From a checkpoint of a small image captioner.
Model: 5.46M parameters, 32-pixel images, encoder arch mobilenet_v1, encoder depths [2, 5, 2], encoder widths [80, 112, 176], decoder width 192, decoder norm layernorm, decoder activation star_relu.
Data: trained on close-ups of made-up surfaces with and without defects, 203450 training examples.
Rows from block 3 of the image encoder of a small image captioner, named by matrix and row number. Each number is 128 + 32 x the weight over its row's rms, rounded and kept within 0 to 255. All counts start at 0. Numbers have three digits each.
After each channel's rows are labels from the 100 images, of 14976, where the channel reaches its highest value: "responds to" is what is common among them. Only what is clearly more common there than usual is listed. The data: close-ups of made-up surfaces with and without defects.
# conv: pointwise conv (encoder.blocks.3.conv.weight, 112x112x1x1), inputs 0-55

conv.33:158090132122165091119131105147153124082072144111122146127216144103144169119105151109126201141173119148133124074062163119141155126090059096156122092083171091089111136130
responds to: bright spot; leather; circuit traces

conv.20:084148116061178188139107083090060142130092156145140112109193136125149090108109096214132144142102097083113130104139112146106115120174104133106112082136188157095135144128
responds to: scratch; bright spot; leather

conv.32:132121106076153130087164126103094164186143157242152098146134172119120164107163121122142110167156115158138160145090129100078125105133108147148190103158152122175115117087
responds to: hole; tiles

conv.24:111139146126150112128124139114115135124116107092172103136091215143133162133108130148095100162144145138121157140146143209101125138136224123102155108085170173136114163140
responds to: brushed metal; hole

conv.95:097115132112096072148116167178073128201114158061130158123131126121114174149088124164160136115164167142156152131091143121088107143087148188116100133142130098116178121110
responds to: stain; hole; woven cloth

conv.44:084156184093132114129162143118078107178131140104134127140114177109092095093143147184089121161160122158112064118051128135129202131140067136079120147107124129102124128193
responds to: hole; tiles

conv.23:144147107113123109095092132114140125142140087043133180145141124106083151134108136097074121152035223143068144076124151110145158088087054106083137163128068159115110115172
responds to: circuit traces; bright spot

conv.100:147212118202115113073119089084110143127107152094120151146133120116109127153112087166110132114187172026124152090087110142091103173139079174114141111092130117103077132089
responds to: crack; wood

conv.58:136135157103132115116109110143111196116106104149136206107215128117095101079070151106148113111083149070171069159096134138141185062162178141128100149108093130097151108091
responds to: hole; tiles

conv.97:163112100134144113104121153107111124099112092128113130152096162108055067095083101136103128169159165124060091133088084143111087126084134059130135126124133097092093094137
responds to: crack; hole

conv.3:062107079143133102134109121082201189129187127064124119124145157111107146122154161207114086103125012098101121131123110067106172168145152118185135133144125127155090093143
responds to: scratch; leather; wood

conv.5:103110155104152160075114104162086140188125159154094138175133085096169130113113173163125135085097173163146087069148138134092085132059149117081107119104103060112134227204
responds to: scratch; bright spot; circuit traces

conv.47:096191129124147106136114119137079177171107121085135158083126144127111137112113097100132147152190132107105091129101126154098137169139064055142175176158156164114142133161
responds to: crack; scratch

conv.37:148128144217095169156115123154133131156096085161123105156099147153206146149132173125140170107111138117152163147131163158154099090126204097157123116110140042153148140107
responds to: bright spot; circuit traces; leather

conv.57:065153087143153205100080150105124111147137118157130112201156097088111153150084122146161104148124191116128156068101151128081155137108106104146081116125107115144147161138
responds to: hole; tiles; brushed metal

conv.70:154165157148124131140161165100095107148133116099096125111134110133172116117136110133111156192149098151110095130180098120164119147083113101136169139133111127116141146094
responds to: scratch; bright spot; leather

conv.90:146131122085097139122146113092175097118121112068185122129115113104135152108152098085143211116187150093155127127121150127116103114149156126146203107141138106147157123148
responds to: hole

conv.106:150160090107096095120148104108119112092130136133126079113126102083135152105156131132095136161164000091133078131156144071138084106108141076126084085113135114112138129117
responds to: hole; woven cloth; carpet

conv.79:151135106126117196128140148123135135125141062108155109107176147078144178137095101115101069077135162131137183138109165158085141095152163090110123126136048195132132079203
responds to: bright spot; circuit traces

conv.14:066138093145034137106130146133154070100175163111104105147117104127113166094105214101115092073113142124157102095086169159128161046058124130209172149137128071101120092126
responds to: tiles

conv.39:165089144116133096068125156131131166164097109124083152024126125106140106080056115160072193114115098166127216093164149165111123184162111115124159132116154089097163086137
responds to: scratch; leather

conv.17:112135109125201152130088135118116142123151148094112057120127112175122140152090159105160100124122107094076075125121074194140089159146098090181093123158139125089110147126
responds to: stone; hole

conv.13:107125141170105137126180136139133107110079054101152129151113053120080132126151135128079107102157124090142111108120145122123096099110204107157147192033050137137135149092
responds to: scratch; hole

conv.81:163107087146114100147154136141123177158095146126113158175104092052127141107161155069072133167127147134114112075127146109173101131098115096123111120160077132109131163138
responds to: scratch; bright spot; circuit traces